{"model": "image VAE", "dataset": "rendered made-up planets", "train_examples": 195000, "image_size": 32, "crop_scale_min": 1, "horizontal_flip": true, "translate": 0.06, "bottleneck": "kl", "downsampling_factor": 8, "encoder_arch": "resnet_bottleneck", "encoder_norm": "groupnorm", "encoder_activation": "relu", "encoder_weight_standardization": true, "encoder_depths": [4, 4, 4, 4], "encoder_kernel_size": 3, "encoder_stem": "deep", "encoder_avg_pool_shortcut": false, "encoder_widths": [256, 384, 576, 864], "loss": "mse", "latent_channels": 16, "decoder_norm": "groupnorm", "decoder_activation": "silu", "decoder_weight_standardization": false, "decoder_widths": [32, 64, 96, 128], "decoder_blocks_per_level": 2, "decoder_block": "plain", "decoder_attention": false, "decoder_upsampling": "nearest_conv", "kl_weight": 0.1, "init": "xavier_uniform", "residual_init": "none", "optimizer": "muon", "muon_scale": "original", "lr": 0.011, "momentum": 0.95, "nesterov": true, "orthogonalizer": "newton_schulz_5", "adamw_lr_other_params": 0.0014, "adaptive_grad_clip": 0.05, "steps": 6700, "batch_size": 64, "epochs": 2.2, "lr_schedule": "cosine", "final_lr_fraction": 0, "warmup_steps": 330, "weight_decay": 0.03, "adamw_weight_decay_other_params": 0.05}
Rows from block 5 of the encoder, named by matrix and row number. Rows with one number belong to one channel. Each number is 128 + 24 x the weight over its row's rms, rounded and kept within 0 to 255. All counts start at 0. Numbers have three digits each. After the name is the row's rms in percent of the matrix's.
# convs1: 3x3 conv (encoder.blocks.5.convs.1.weight, 96x96x3x3, standardized in use), inputs 24-31, a 3x3 kernel for each
# convs2: expand pointwise conv (encoder.blocks.5.convs.2.weight, 384x96x1x1, standardized in use, transposed), outputs 231-307
convs1.3 104:146112112153094103159111129135116131125119111160135136130153117124100187129141138133141192133141136137093118113115113104133122143126136129109119127062114151112122134116174087104105125111114140132139100117130126119122
convs1.4 081:146101087119121127132118107105130148114125136122114138128120119100130121111146111120121092110121102143170112136135123132138125147126132126106140108116126106102119163140084147148123135148090088115124093118121113114133
convs1.5 098:032110162093079180127139164134149096137131088120118130138118116142138124114105134103106083111134106139170160106124113126122141079098135097121143133121151163141143140107097161158144137131113119122134137149150093139127
convs1.6 101:093142106132133094124099079143149141120139137120127100151145118141152128142123113144135168184068156149104123135132136119104087113117123092096107084154154097104149155180093141121124132120150113109108105135147133123117
convs1.7 104:096129141157097141135108125120120103120170107126137105119159124102119167116144124141144124082112116094110098149114131119131139119132122107137113050118115076162135124136127134114168116141116132128128116128116094120132
convs1.8 101:152107130150149139114154145127123123156126152152140169151156131162127140116110142156145129131075104171162127103114154165119128154138138103138080132112154124086113147107162153057113116099135140127121122130158152146157
convs1.9 111:097124171078111122120150114142143170108121138105123089172135144155096158149120096103114149073137130079175144150122142144143122114125105145117137101123116112088155128120089127135131073150153141140151125127144132122130
convs1.10 104:120164124174154147109093141109087111137110150091106140096109121131114111125096111131092106172162111177150094112145136150154152124156153104142132149114132125097169132173100174174068150151103121116138143132156119094122
convs1.11 096:160163135112101089139078085141132167117151123104110106143125153156146134149114128092111078073093091115127156162141136141125143151163154172131110141128096119142126148167147123122115185141127132129101133117122138116140
convs1.12 079:118140087105142121112140139094114148126120128109121115129128125122102112106091092110120076124099104119145125105111119134133114116123113105143152107123136102113117153112081155128105152144102100106151130135134128110127
convs1.13 100:117151159114153132123124108133152125122136145148133111149131126096117129100113143147094129176203143162177128153120085117116088141091125109141118102137114086157114147110152151142148136156120145140109126147087121132118
convs1.14 101:089077131086118130109120107134129125114168138118119111168162132132148124109117108138123151122133107174171170128080113137117129144133122126120118108114186081082148120101136140099123142167144113120106082124137133104131
convs1.15 103:101138111147143094110138165144147137095156134100092090129150129121123115141131116145124148137130094159103104116091186116140149143144116157108100137096123140132122126169154148113097136144120142115119133125144120123119
convs1.16 101:089124177115165172083145177141120113113122137097110114120149115111127140124139163131149094144187139134172160106141161105119142133127117097099149130152137146120137133127094149150119143150102117128105129151134133130125
convs1.17 103:150154076120123130156122121153150142152159107137117124116124130109129115077104109180154171174104127124132111141142126126130091141135118144139130127122150123123129146141138125142105109097093115123142173120150124121105
convs1.18 105:141153100131138115114124142136100119150106123156126128119159127136136111131138158174108198154165080149142106129111084139146124125126132119116128124122139156122126092125144121180111054136131141146127144105156137150149
convs1.19 107:154110122110107095126109124119159125133185170085122123145130118118179173105138162094102154124161194150136124128129128136128114093136116147159098138083103143115105147118125124121146120125126120147127129147117121146144
convs1.20 101:150066077143112117153134103115171109147126086164157092160157113153125125110160132119074116107120102097099123087119144151131076098110125157107110137143118162129120100090164110150124101119101148140159152143150146143163
convs1.21 109:056108138124154143112145083141125151116146155144122124083113122078107162113103117135123141134137136099081103163175138126132136125128122142128104147143088099107135134143142134140168112110124139118105116121127144125135
convs1.22 106:135131153122081090101132118113100136122138153142152154132111115121133123142135140144165099100093131152101122142157124132105135105141114119138136128157115094123129146116107158110174096118155111110112113079094106135146
convs1.23 109:119109143112118171125115122110128118144111099107080102145122146143127116148128134127119162111130133091146119130127139116104121094120127126142111126111164135126157140139175120171142103118125122128096161106107111122124
convs1.24 091:095135123170133123130155157130136139120157157119135133126130132153135176118085103154153157131150166121173184105125128116139146101090106068109108109139143135180154134120121142144161112122130122117131133128154112127110
convs1.25 104:093133159108141141115122115124126113124151118138146104113126130122124129139154131122131082105146111097144108126134112121142128115159129099151162108132121111122108145127127120135122136140137122136137137162141137147111
convs1.26 101:135116164075114167108130102100129123121139133109122138123094123148123122083080135117114149125084140140155167097128151113133147129112136129094143080172143097122122131141124187102103171139147111097146139153141119108149
convs1.27 101:120147117140100115097084096173155166140118147186198152151164164144115120169131136164231180136141146152121141134133148149138103153148098101082127114108147097092104100133153085096076115153135136142151091116100137116109
convs1.28 102:125131157083106129132125138176150121143125121141141120121116124111112096108117096133131100131144082150154092156164112152138127132119102103162155079136164107134212156099097135126110139167146117123127144146115135125111
convs1.29 100:142138134109102132144115164145155116067109109137153121133125132114127104142118118121087116104119100080109178147117107140128097150121120121123109132078135164160129132117113121135127123116145106116131116123130123153126
convs1.30 104:110123132142120101106114113113095133127120141159129158154095118121123117137112097119110146095091149106073134121125121106110127124125113114149175136114171138124114121126155096116132119108113139143135128108131135136145
convs1.31 104:138109072150150165166134139125126119113111135127149140116131102142117132129158171128124143135138152110112106157166127153161121139126109172153133133150175160139154155142121158140143102103156132159130122127132133130145
convs1.32 110:185120079163129133120098131148136133138135149114124113131112132111133162106118126112104116152118085156107153149162106127099142090107110161158132134140114065085141129136155113087157116122112143134149163149144126148119
convs1.33 097:104137107089103104185125118116125105127150109111116121127111120151192132154130081073158117099147103140170141130125118155141107139129113126112119121102103145142140112121120193157176125105113153100129147131130142120134
convs1.34 104:088113078118132106106118120113141139162157146097131137131131133109098126101146111095132175075106165116112094118143147110123122117117106101139175110164150130156129133087142138075153128160097121116150127146117118134111
convs1.35 085:117114130157157182162150183138112107134090116172118119161129112159114097156140130139136128119105077142139111124105108119121115107113134092106137110134144133113121091104154096119060099108103122095085119108097117098088
convs1.36 095:092133099095114108143149123122116133147126100127150134135132141152143145150132115129135108149147159105091086121111100112124145122113108065127133083131182089128172145150081129135137145097098132111142121120148118119152
convs1.37 105:080114155116124182153159171133097143118117101150133141119098127124137109130143150124137176109181163113103095120120124113100140107135127131119122134129146144137141148132100143149128120111100111137149119129137145132108
convs1.38 098:139186167152128062145123130112136131104139131090149114141115138105150145113155159079124137145117167141163125114140174123130143119126142121121133153092165204103160114089135111146148105143143104137137144119161136133140
convs1.39 078:128123110157170128125156183124125150128115101120134162109126145119122107111117141089102119080116111146112148122125132139126135129151119099124123122148113095102100100113137119135111145092111111133133110116114104119143
convs1.40 103:157122122112114172092122142080118146149145139116113116090117128141173143081139150161156135125098150116123068148132121171130125167148129161121116121137103125111103149146153146153153119139114166152141139146130110126119
convs1.41 106:187117149123134172122111150121111140161146154125143137112118128137101093138117139125144111120114139130140195175158154137119131110112146153102148152104159158110151124143129104125134129162113159140166160135135153124159
convs1.42 101:128083090102090152130132130137138109126118138112139133126126105124126158084138108128102080159133132118163126092110091135147121094127083110115123098089075092100072078112126133151181080131149114151131127136138116128130
convs1.43 084:170139076132137160150115125135135119134111117115108127133129117141142143118120138120145117097091113163138124144130118121129119081116097172116123113136125138111111144145157107128138124132132145144122117134106108106106
convs1.44 100:189142134152126142168114109134144121136131116141100077130132123106129106110108111125110130140138106166182109083088078124119081113115135118128118138099147128147156123153107114125085091168135109140135126116107138124114
convs1.45 103:130152148165102104145122142144160119121143115123128114138164134150137139142132138102119166137110146141200174126163153128146144149110136149141178126155140117175123127135158126158130119159148142124156105130120125140162
convs1.46 107:118093078101077082118095113115115156148122115138152106116117115098084106119092126169141209153129161146178148125117111154139129161162114110112092113112087130121141153129130137128185144120164111115119113127084109122117
convs1.47 101:108122128088104116106124141107128113153166138188164123114145138142172176155118168099186154170088191196130130143152111115146116130127093093104089079123118105108122081133168135119147146183154108132149115149145112109135
convs1.48 105:081146140080107130128096124149120119166110108117125112110109127122148105114099131126152116147136149140115062118111134111162157108136153117138058081168107102122088108092142133082154140073127148147115119147124117137149
convs1.49 089:138127090126127136151131129127122169123148130132112122096147163113109135116114103103093102091163119133129180118110120125111100154142131163141096134080162126114103111129102120139090128121112092119134102108124119113123
convs1.50 100:137118129136128131106128101138168114142163127141112109122143106133157130134126108132109121108152108132140141120124141110104160114125109140097144111176121152107137146116100147122106140127141101136113107121148138154159
convs1.51 101:150194193140122185107099170141142137119126142128118156153131119137161176122134135110116129172160108135156151159127123134101125147125139185145131169088126162148169134140161138167135143131133147159158142131163130134154
convs1.52 102:162140144142117105131133103170133113170149126150161132155129155165144132133154139159163158118165133099076085130103121144116118098107109165150123148105151117137112124126116111134125132103126131140155151112134131142143
convs1.53 104:169150099111118116131134128128178125107157113114114124128134162114144147111117108082138176127110110102093119158144129131108109125098139116134152105127164144160146115140202096117106132079069141139128121134139103107134
convs1.54 100:133107124106115129142121111135145131110122130111151117127135110114100092104125098145137154123095131088100127146119140121128112130125126104148134105141151136110180123110155099078176139071160130142132140116124130129111
convs1.55 104:141105132115136181133173122131111165149145123156111083141126132144136144125112111133159119095133091084124101143113123118105108146102162181150131100111161086112142136141126123132109111170136153153118171133137137134101
convs1.56 100:101123155099112098108130141108114152110113157149136099107116127121114149159134153113113121145108087129144136097118122120118151107126143145166133137129088120125162170119164154086088086109093128123131126130123133130137
convs1.57 094:115177145158151144105102109135142142136151130120126077102122145140118123116136133165186166137094139103056127141140182125118150111100106117147139140110155106113124114152162108119151106103141122153127138130134109101110
convs1.58 101:102155148145122141131125137122124140116127137136149132112132131128128135121150142141115118122163162148125132153149157136120117114109088125114149092102129148117177112111095115130136119132132139125133104113103134109131
convs1.59 094:148128111133111153122053087114135119138112115122166156110130107120130158095090131147139120137174112090101065127117108119113104122132117152123095123101130148106141127129129110141094117111077130129122130122129101093107
convs1.60 101:129146176101102133144106115125116126127134114095094130144117141153122124119131118116100125076130086122190136176151124133145106134131133153136122152129128143104092142154142112134098153141113121099118127134106130142125
convs1.61 098:146125078156146174091138102110118142123135125122129107125110103128107118134134139159139166150106178128149139144124122140127150144142120124177154123149134145164118141143157118101148102114136162140127136140139149141125
convs1.62 081:132102110128135118113133132145119113131200137135147149136127132139137139168158180157157130138075162136168135108082081120128095088113105076080077087104120052071097123138128080074178114149140145120103131152134142141134
convs1.63 103:131126138107127143140144174123132128104095118120117125122118130129118143148085113124143153102119152139147164146125132137117131130123154143121146149167148145183188134106160121085136142161152128138154121122118137115151
convs1.64 104:135092082099101135136155228091104099112128112137134118160125105137122142136118091164099152155098115141118133141146134130132111143119128117117143124103151151133146126110111107136150147136105128134146148132148152142123
convs1.65 103:159092070137111108171134138135113104137134130117134117119154127163118120146134119132121111142110127122082106086136130136135116097110116112103111123119115129134132091135121141093115137143163145142123127092122107110107
convs1.66 091:153133129114126106092097106153134105129116085125113103131120133112142132130134132129178156105102172104140189115119122122117125127134130144147120106169116084119106127129138140044143112142160144129128111145114111114138
convs1.67 103:133190184143136135151105111128126090131161136098144106131086112128148127119130137110144106102138086120122089140146130132134195147139155116166169109142116203163132134179119109122123166132097104150144117150140111143129
convs1.68 100:129140121121155113170120084092106098098148115130113134096110096135110164131132132140116175112089146083119107124113110114123096115122125160133147151112181153171107110126129124130213097143147157147159134135127151138114
convs1.69 098:119126103091160117128162140119118112153116104114098128124117124150136135134115151129121172117085142167224177140151122130141107119136122144105082111130106080113093163112130138144123135162168131131129134121140153126135
convs1.70 099:116119087109084090146133102128114147160113157127097169135136154137136166100115145134142114148203150145145128147116096142145140172143132130108109151104070169160139122123122122212109155142081134126124139111122125123137
convs1.71 096:114121105132139092145131093081078094123109121136104126102097083134142131149121146099091166097173132098113151122133114127130130156128118156192193151147115122128144117112139150150137149116099130119121154139149150149157
convs1.72 103:151120109159077124161121132130134165160156132139131144156145153134116131114105138169140178105084143178156181144134147132125131110111098163163149147146129117114168156125134146112114157125120101125153116102134130129143
convs1.73 105:092088132099089131093073169111148101112145092124116087130130121130129129145170092172080065149096101104162124118149164116117155105108144122115155098114170124115120170138123137091115102161148148153117110148137126134138
convs1.74 094:070137103140140149112150123132124119128129123143117115126122126138137120140130116088099079100150097138113158145157131131152102150143134146161147170165142112136127107096101153148096134122118125113120126134113121128121
convs1.75 104:121143146140109160133132131105136133143137111100112091112106105123130094133136117089089144110156112096137147135114106157158142172144128111150105149095137105149141098100104101147111137135088115153159120127106107107130
convs1.76 108:159143138165080123176152158112111111149149144148129106108100082122162153099139123138110121158120093158134132114108129153146139151135184142098114165062098163088125126099103155159175090082110136114125155140128142141141
convs1.77 105:132140124111145103109137142165126128143112149160090124132139143147118150153122131146113119156114101126142137162151128110150138107140120094125112084135130119132087154143119132129124108113118131133136107118144138117125
convs1.78 103:132120139139104122160100123130114105138137112114156157135113113124109129135170127114142146136105106122119138101102125103086096097100087152158115119118105144150108141143175114135153128103122138121129113129122108119115
convs1.79 096:162194149158158121141171139100094129125144133142135162124112156128125125126116112084141166141091180120158196138132138154144118156152112166119038171122109106134200134101166131143132131107111136164140135146152151144141
convs1.80 103:123171086126122152107105107145098127111122121144138138115161122131164120154123156129129107118116117121108108106111100142127092141138134154133147106091119093104120100126124105099114162153147130092127131151149136124140
convs1.81 090:098101153112145186163180133116132130127150115116130129150126135124141132099118112133113114103126154155168137154130104125113115146119103123107127177148162175184189110116146137108151170122134115118134118129110145143126
convs1.82 105:119117097091118085118143142147124145116132154114091142130150123157138131127086142133102109105150119133114108121108110153120101105153101166121105147116109098145112107131148152116131144111104163139122124133144119142136
convs1.83 084:087134133145151131100131125123117128142169168121147138126120131109138112122115117119103053134120102154080130105126119122119130094077136085119124096136137079128109163135109134112105160116109099117120117126131107126133
convs1.84 081:143121124151112100132160157107103124125151144126123131097123143116122139132115139113105076089093097135104100086116111123113105121120120150117110109135110130129109088111086123118121123124094078091100099109107096092113
convs2.3 092:134100121107110147120171099133105152100121135114096126117122147109140130068130180143128147112140115102146129143144131129129127151141122128157133187116103134116174118088110167094143086120126124145144106142144119145121124150108137116
convs2.4 089:140094162155115112133136124121125153111159124105123081130113158129146120181130131106144146123132133128124113134138152158163163173152120083140138145108160136087118131143124151135083101093089115131092129077111116112134112109159123133
convs2.5 103:133105086129126199125157129137122119096138097128093159141175118129112132109108139105130114127132088166109120123143135118181178142154107136144148147104124114130210110104120112062128118124124137120140152130140138138176113107114134131
convs2.6 100:096074154127125102106105150131140135134138124165110136123119097113171148134137148119161109097115170128138135128145115149107191149117108140120144144148135109136128174158144123134103104124146147083155125117097195114104135102080161128
convs2.7 095:126147137133129135115140109142148164119118101148117130147152125116090147145122146137142132128157159115123100075194124153129028120146185134116156142125134085153059105127162140124119106145139129156130112135135166090109137156187110120
convs2.8 095:124086127145128106123117158105123102126136148127124107110148160115105145085144130118108129100130154151106140125086117084128122108108152155141111143143110145133124153080137136170152119139154120150122110123114150131113146181150169129
convs2.9 103:138130180123135107127120130113129152148093111146136125130112173118116139160125132141136119107142145135128131142135130113082190106175093134107097134138118158113154138168126104156128132136128143114129106145084151142141135182132144109
convs2.10 094:117127139127113116095122143095122152121120168114137121100115098135085155115145148089161105123142112117113159135123136132086160118077136117166111093154126129123168124124143111147139104150129090148107158131150094121064127098151140131
convs2.11 112:102136123143137157118152154121116191149125143130120123075150151139118116174104116153114117128125085111141108145191143082138067126151111125104108115113111106125192096108111145104126131127131076114145103117123121139109117088142152144
convs2.12 086:140135104119120117121120137114107129169152129096126102140106109143141168131114119095096129144105122159093124112111125115111141114171110082104138116097112124098143118146113084121110120101087131132147149118138124177116082124107094191
convs2.13 097:108180099130116177109124101121160140143096128125107146123143124138151141151124179103118168161136143124138219121093140121128152125121123113093138093121138149130098105148127113126133138128111116102149122139142167124130129150114081152
convs2.14 098:103117136074091138138083154127124120156137143126119130156127110170140084159121127134129127153176125123141168134150123092111148129126110127105132128109116126134164135144118125116124120144123132100167103170149141190081117104154109147
convs2.15 118:140128161161137107127102111117140146123131122126119143165133128121110145128122121100136165102108144150107118082059149148108210124136098130164122130147089116136129119117166118090123128135145132133135088146143131098137128150157097109
convs2.16 088:099163134106119164143144179174122054101126111106133141097094128123109119124133120132121109139128128107147133128084074102114117111127073127144143107140096119112094156156121090114116176111125143143129142125165144123117128189097157140
convs2.17 095:152161060062125099134083133153157115128081110153126122100087102132081129159100140121121141133143162168146079177152122149106164112130132126176110170166110117122166119172149109134140133128114136143108079117150120116137142103164164106
convs2.18 097:167109125095156094151124122119144109119109144131113135132110105101117095142120111095134114139129111149126106129119076145088176126126138149140108181155124130142130170120132126167119131142148090159133132127141136131124111096157128130
convs2.19 112:119124127144098133120156114156109107133115074123115128125143133126118112121145112139128116137130106108129154090126134134128216172128133143128160130118134120128190119090147133124139110131130129102160149149114088116128131176117140107
convs2.20 100:145137144129126122135145145118129111126149174132146168121145100128119128116131151103142101085119154136140160081155106162170159122113070121122152110130119147111113136105111135176117114155122140085131128144108099123150143132104155115
convs2.21 100:117169138131121121127123138127129124123118138126073132086150114114128145092134121134121101138134095143134146142214152161138089109157118127191140131105159117130125147121130105103119149128126091133160125101123077101102119167121114101
convs2.22 097:138127147133114114162134097111140163123110152123095149099114126117136129129151124152150118104144085078114125184132083082142126082132079144159097120123150116123082118158126123139137127133137108164118146131088136146132137110156148109
convs2.23 098:135140158096146122123152110095127138159105131147103132121086117104059128102127159118108112121133143153159116175154135156099117136151155154117107094145130113143104101113153110132146142141132171115113131151142130157130137070124119117
convs2.24 101:138113137120121119101134146108136146099132075148116134171123156117103116176125143105119097183115142150138179069144135097129128141082124116099154157125120174132099119171125109119142118117123136156146143189127105122185125097072097108
convs2.25 097:080145126135122153126119175135084170136127095115113108163141146150135125126139116089114100150141099114142171094119107118152119106152134140097097150133150120125100108161124150128124114112138133107148136157143134132092119136115127127
convs2.26 102:141111104134139157133142109127116101076128080119170124088169113123092111078150147117173164148146140094106120077071158144152104148123151132079171108139146117128064103093107133146109147141123098103175167153117119071141127131112174158
convs2.27 099:130135142087109138132119142177117147134168168142174121123113148149166077144089101143123136104129120124130149110146142120097126111099104108113108114167115156119170152102158103144128112118124134121114155098143203114181142150125139139
convs2.28 107:124153166135131116142111140141134146140144117131159134177112147141117102133132143118133103162134153128148139096207152145162173100141150122183132127134146142126155160133129127106172124125116149147096193153154130118161120196100141125
convs2.29 113:146120120123118114118130121091127128083119110138087128172109146118153146104112127145137150129083121130114101158105137186155091107131121129130141178119160148122081127098139147118119145130131129148129125130095152118092117109134087120
convs2.30 097:138113115145122133138127133136112114149134141118146102130119139131138156050126135134135125140098125128145112134130115130145178127096129128127105134156163132121124177155092136123108124124106132104159147112135132138131126123133122133
convs2.31 100:143130169127143145101145112099111194176132112117118126134092143118142130134093132123127170092118097138138135085122135108162107133133095131167124152096111140129108086099126162095097067123133127137142176096119125153125124159102100142
convs2.32 094:105128165089118147136114147185128158134114153103139141141108129143080138074136088168132050128107084088129119104130090198113099132138125128109121137123143117117088133136123129112085155132138176127120088111165155120124130093147189130
convs2.33 108:120154125163141124124125150117121111093158134117151121099140115137145121142155094117127106093153118124140117077225136136111130128135149130184127120082125119124082118132121131121100110125118114170154119168149104136157128070116106171
convs2.34 111:130123107100119131128132133127129110150168150152152108108117105150119089148153105142103136141169113171107125183125095138151032118114165140146119155124175134133145118131118125123127138119149109097140122143093114141131131055120088104
convs2.35 095:103139130174130170094102156117104164151090116125131107105162130069093157065123105129102117145114095109092125104157137129118123072147134121166141109123126108115123125110104122103163140110113105157168118166098162100157108123119133065
convs2.36 102:162134110095125143126150156168106089081151159130120128116156102127121118144143122112129159150104106114141149141194181141140190106145107106148107140126081129128149122112137158103155143125105149139127121103174152183078116103138144133
convs2.37 099:120138187154118084128077103117117110142105102152118119169108162126129118158131102097119145110120148113109119115122149116081164129123103124148107137120135107127137126156143092154086133119138098101092107133134107110114130149077137123
convs2.38 106:145127170146147129149154102166131139177142130127122118121075128141116118114167121089126198106127129131123085106177150180170139150128149146125093138136111118133099113140130143159162150129136108168089116112143116114151130096124105108
convs2.39 087:147148103106107177130104086146108104086145122118094111110121086122086131061105092137120120095122136120129128161120138144121078131136137129101130139136133089103112120155139128116090162128128172102156132145142135133136109127137152124
convs2.40 101:133159091171158129144140121110126121118118085145125133161103100151144145189156102112132120118115133110109097135116107106058077108131165134132132136136107138144121111143137135149115130124137133159136129130123104103148143132125110098
convs2.41 099:152167140162138151138112086139156124111131141124129149146120141159144146121143107130161085134141112093128127157134162130153126101102120125164122154144125182125122114086155142153102133126118102103087124082105105132127131180148128146
convs2.42 105:108164122172134151132118127163140172169127133136135125116101152130142129126148131110142121117130139118132118167083121150125108108110115122127096099110130083109092147094150125141120125136137146120124114122107120121136131128131168140
convs2.43 099:120152119150127118118112139164102137153152200129124135121174123126140144133151157158126138131119160145094134193103139149128224149143146153172135139125145146131186148140150107115168115117138172131121183119117102152129135133181099117
convs2.44 100:086143087142137150121138101156156135115138094124109111137184168125135175111101169140133105168119137135133127166162173107145102167160166117109143097109149129129116112104130134130123135136123172097159121087161078120177118186112105150
convs2.45 099:136117168138117056125158138138129137118150142129108145177111160140150102139080111157124113170122150141204146189136113176138078159108147148089118142123134153135146151153142109124085129134132132121141126095124131072105122149109063115
convs2.46 103:132115120119151130126117180154109170114156180138117125082130131121161153096137133137111127140141107156101128098100130139151201127153153104115146113151114145132123134093138134118161109115125119137112171119098124133153138068186162116
convs2.47 098:117117131116152138147104135135139116145115157142170136095160139135173129127146124142143135130109184140123124158105098151116114128143159144097109127111143165137175134131153131151137117132132102119109128159132112116106129191125115129
convs2.48 093:168166119140123086159073160143118152091099140133119111104094095156140111117153111130098145112147130114112102076097115121155094095134159121089103131112115139127193098060133142171135122129114160123138126142088165151149131176140125116
convs2.49 083:140129112117141097127110155103128147178118184114165129198179105144137131119185156129145132108118127133160092117146117183157147142127135108113143146128136133119125160116105090097160182116117115105149079095087114135074098086138160131
convs2.50 104:120124127121134085148107091115127137131136220124132125167123137148149086143151107182130115104133109127130101063090135108124215138120079125146122096116157102124106128131136112132132120133138122089111113134126168126102149069103114112
convs2.51 094:136139153132117132125116121130114134152147127111138134121163135125148123152102074181131117129092098137098113128094105079059100109124112128164135076141120171126127139168088110096088114129128150137111116135128067104169133126133116119
convs2.52 107:131153152129129122124158104164149125109129126117119119100124161140110150163122130146105121132135138139157144159116133112129174139159171125097118091125140165132182125166120118103154111121131147157095163120150111117142130106116111128
convs2.53 094:159093109104129127124136126093143147168107113143093118106123095130082104114107085106121150120094155151126092172100092128127096138109100123119155149144115105134113113150078108141190148130136139128121122152121130091132149144081147109
convs2.54 090:114157136118123125112116147121144122096098114151126145134103147107154170095125131140117138155147150152129132139159132133110166111137170109165071073144152103142109122144102080136129141129118128122061164138151159082134130176146069128
convs2.55 099:117162107137113119143112154134124153150101114111123123085121062136135148142143113109109123155126143089111153146112127090092134115148090140114135086132061113135132086063095106113098156123132194107135130119161131130100128120138144155
convs2.56 105:121107147113153116136131092111117108128108152140125135132143135124102110092094175093153113150170146135135113167134154156102095120108124125163129155119101089150144140132109113131113148133142127153101078143145113172145115139128174103
convs2.57 096:155108137137133096144137137141119153162108110136095118186169096121142137084133147140097139115116100123134126140098129123140095097151150133116145095147115117116126163134114143138105101127132114134172166120141131105148129024130140125
convs2.58 089:115115139135144086116148148124103128100143135138129127167101085124128102116116123128117140077119152144113112128115159129121123139123105140147103183152133138121146108134110145114123149126123076138147150110080166065119130144128094138
convs2.59 096:118139139132145079167141037130128141074151146121162119188147144154118110149170140127102173133150151123101123195136121140140118097116143118111098139113157126130119150138131151130213157124123135124078181114109110133188139078136132109
convs2.60 099:154113113086173135113155090146132128101153095131144152129160098126151156130141168130143115160146121142147187166090152091118073131117131114100158132163129127135076105134104155106122104130126142138150127117100168147128122180136117151
convs2.61 098:108177122137121145115119137099133096123117148138120145125148134128117080160099193134161140147122161119124134076066086118171104132126102121126127111140155145126168137118117150156081127128140084117125123133120175138143130168112111148
convs2.62 101:126148086133106131141115142097147157114117115136147136145114127121125110156140122155139131138141156127115101120064118116104133103127141137120128135146109118165089128169140129125086129129132128125149132112143106127130149107131157134
convs2.63 094:110158137119100145144121184108122140106107126108124124080133128129096097102129135104132093143111160106151147136139123108106128081132122140090132105116157146128173090102159114118146127142117147132119045130078162143125144171117110097
convs2.64 094:129087183140145097138152102116140104092135116131141128120160119117100081082138167141127145120115175148137147168094109134150076155090091125115141106123132141131089121130104159141132169143130113103136118132125147136103136139073102137
convs2.65 100:103090076128153156136121149140142141145112089119148143126137128115132154095115195104142157098123148135101125149151142091153125121100124132169116140111176128114237126164148116131126130133138147191171115126166112138113123107151169128
convs2.66 104:105126120108103097137102145132151121181116162133113109109093171128117116176133085132144120128104144137133103088162139135130158155123074152117154134113172126118165155124124129153120111129162086151172112144139153144091143071110096111
convs2.67 107:126143121138110141138125105108110117130168140121153123095159107142142113121150126147122144085129119123137099181180127081167132123141169127098098171114125132123116130097112168145132136127115138101112157110141101128134128136121136137
convs2.68 088:143130100144113139106121133124125109147141080133126119117118128105106126126116142106112125107153111128119116131139126162105127113156154111106128151123102133137091098155162122134166151124119212164088191139146114116141128071147116097
convs2.69 097:115108151138146181133150141143153086122120101123117133119113158116121132097125128121172115100096094164134112127174114099156170130072105136145135118118124101135100117120152107135116107123129149101132187178130113187142126091120099123
convs2.70 103:134096152097119146106126175174112102160184103116138134162129165095146151088124152153128126134114122118118157064156176111148074145073095127129122100126117116128121143138135109110134132125116134131162174130171120093149126124124104161
convs2.71 091:108108135115178099132104069097120169091124135123149124165138114120142124168151096161114117141148131162133116096070146104108126123120120118146093149130156090122049145099131140127125113124110112132126126147126099111134122108125180128
convs2.72 106:130140100121132166110128103121111115160152125130107120094141076133098119143121123112130115168125118106133172105175154075121178173087129118140205089103111120127141133117116121129130168122115123156116101108124128103143137146113143162
convs2.73 104:116169118124125172117132120106117111087130093124109132125110095135146118127111152111137180148158124156125162133062139093124162129119154126150159107122142127121083144114151139098147143135119112151131112130149133138152127179141139101
convs2.74 107:114112123114134098145143163125132093131111108127158116081120121136106126166132097165105105125127139118108137111100096129132119130140131121109102142144126115131147130161120172118116073135125155125114138131120121087097129105132177153
convs2.75 093:097129124137145151148130152095109051083131084129118131097151147140181088141129116134141104161144083107141111140122138143139137139095162115156095115146131094125134125130131161153128204127127099118115126127132136121097121078160151115
convs2.76 102:137144116110143114144098112122145098131134160138134125160112142148142156161112150108118130105090156088098149117074089134124074135104113134130133150142140163139153152094160134169114140131134138122084121140131123167143128139147142124
convs2.77 109:134079112175135080133069123126116117153139142125172137153109097152113167115136130140102163131110122126108103103117110126132112121141182136108140109147102104138132127112139132157128130141131126143157124110150109145133132220143158148
convs2.78 099:148089130172140167107174117130138160129157149140120114157137182147209100111117123112080129107112166169123127152163085135124126125126154128188142124122134174140130103121114147138146106126123142080199151111120170149102129137122114118
convs2.79 094:118111131082133162136163109126140179146139095117083117075146118108164131116125105127154119166143116103145149151105143143117119129109132115091118054154070121126128137103103103135142132146118154125092138115128138138104128207142127114
convs2.80 104:126130101148133141153118117108149155109117221139164140165096115120132138144112127133133134118138139131140125106168126127105113145109099147066094122115191120135192140215098141145145145129138158111101109155095144125142136129135142135
convs2.81 096:155092159145116089128175150144122114137103121129110124132075145119198096174104124109132092133108110138119124112102118109167168143130151136098120092140131149122138100168156144146124089129124090124088146157146116132086117126172114104
convs2.82 102:140110129100106160118140094086147073126115077115146111139130198125135160084156123072121177117153109105116124122148128146096155136088126135132131162135107147127054146103108115112125146122125148141153133110098084135141124102132114131
convs2.83 094:099154141153112135126149094118164111174113140100143084076123150124099098147106128150123107130125115118112124116131111155093114139147150097124157115138122130100112092106083163129111157108107138153092079100108120076157107130137093140
convs2.84 081:094109107091116141109138143118116203096108129105153108157132131116101131139118154141116144109125105085140170129109118087122121097110124093123135154096132115127136133112130133124156149107113096128166096134114140116113108169122147116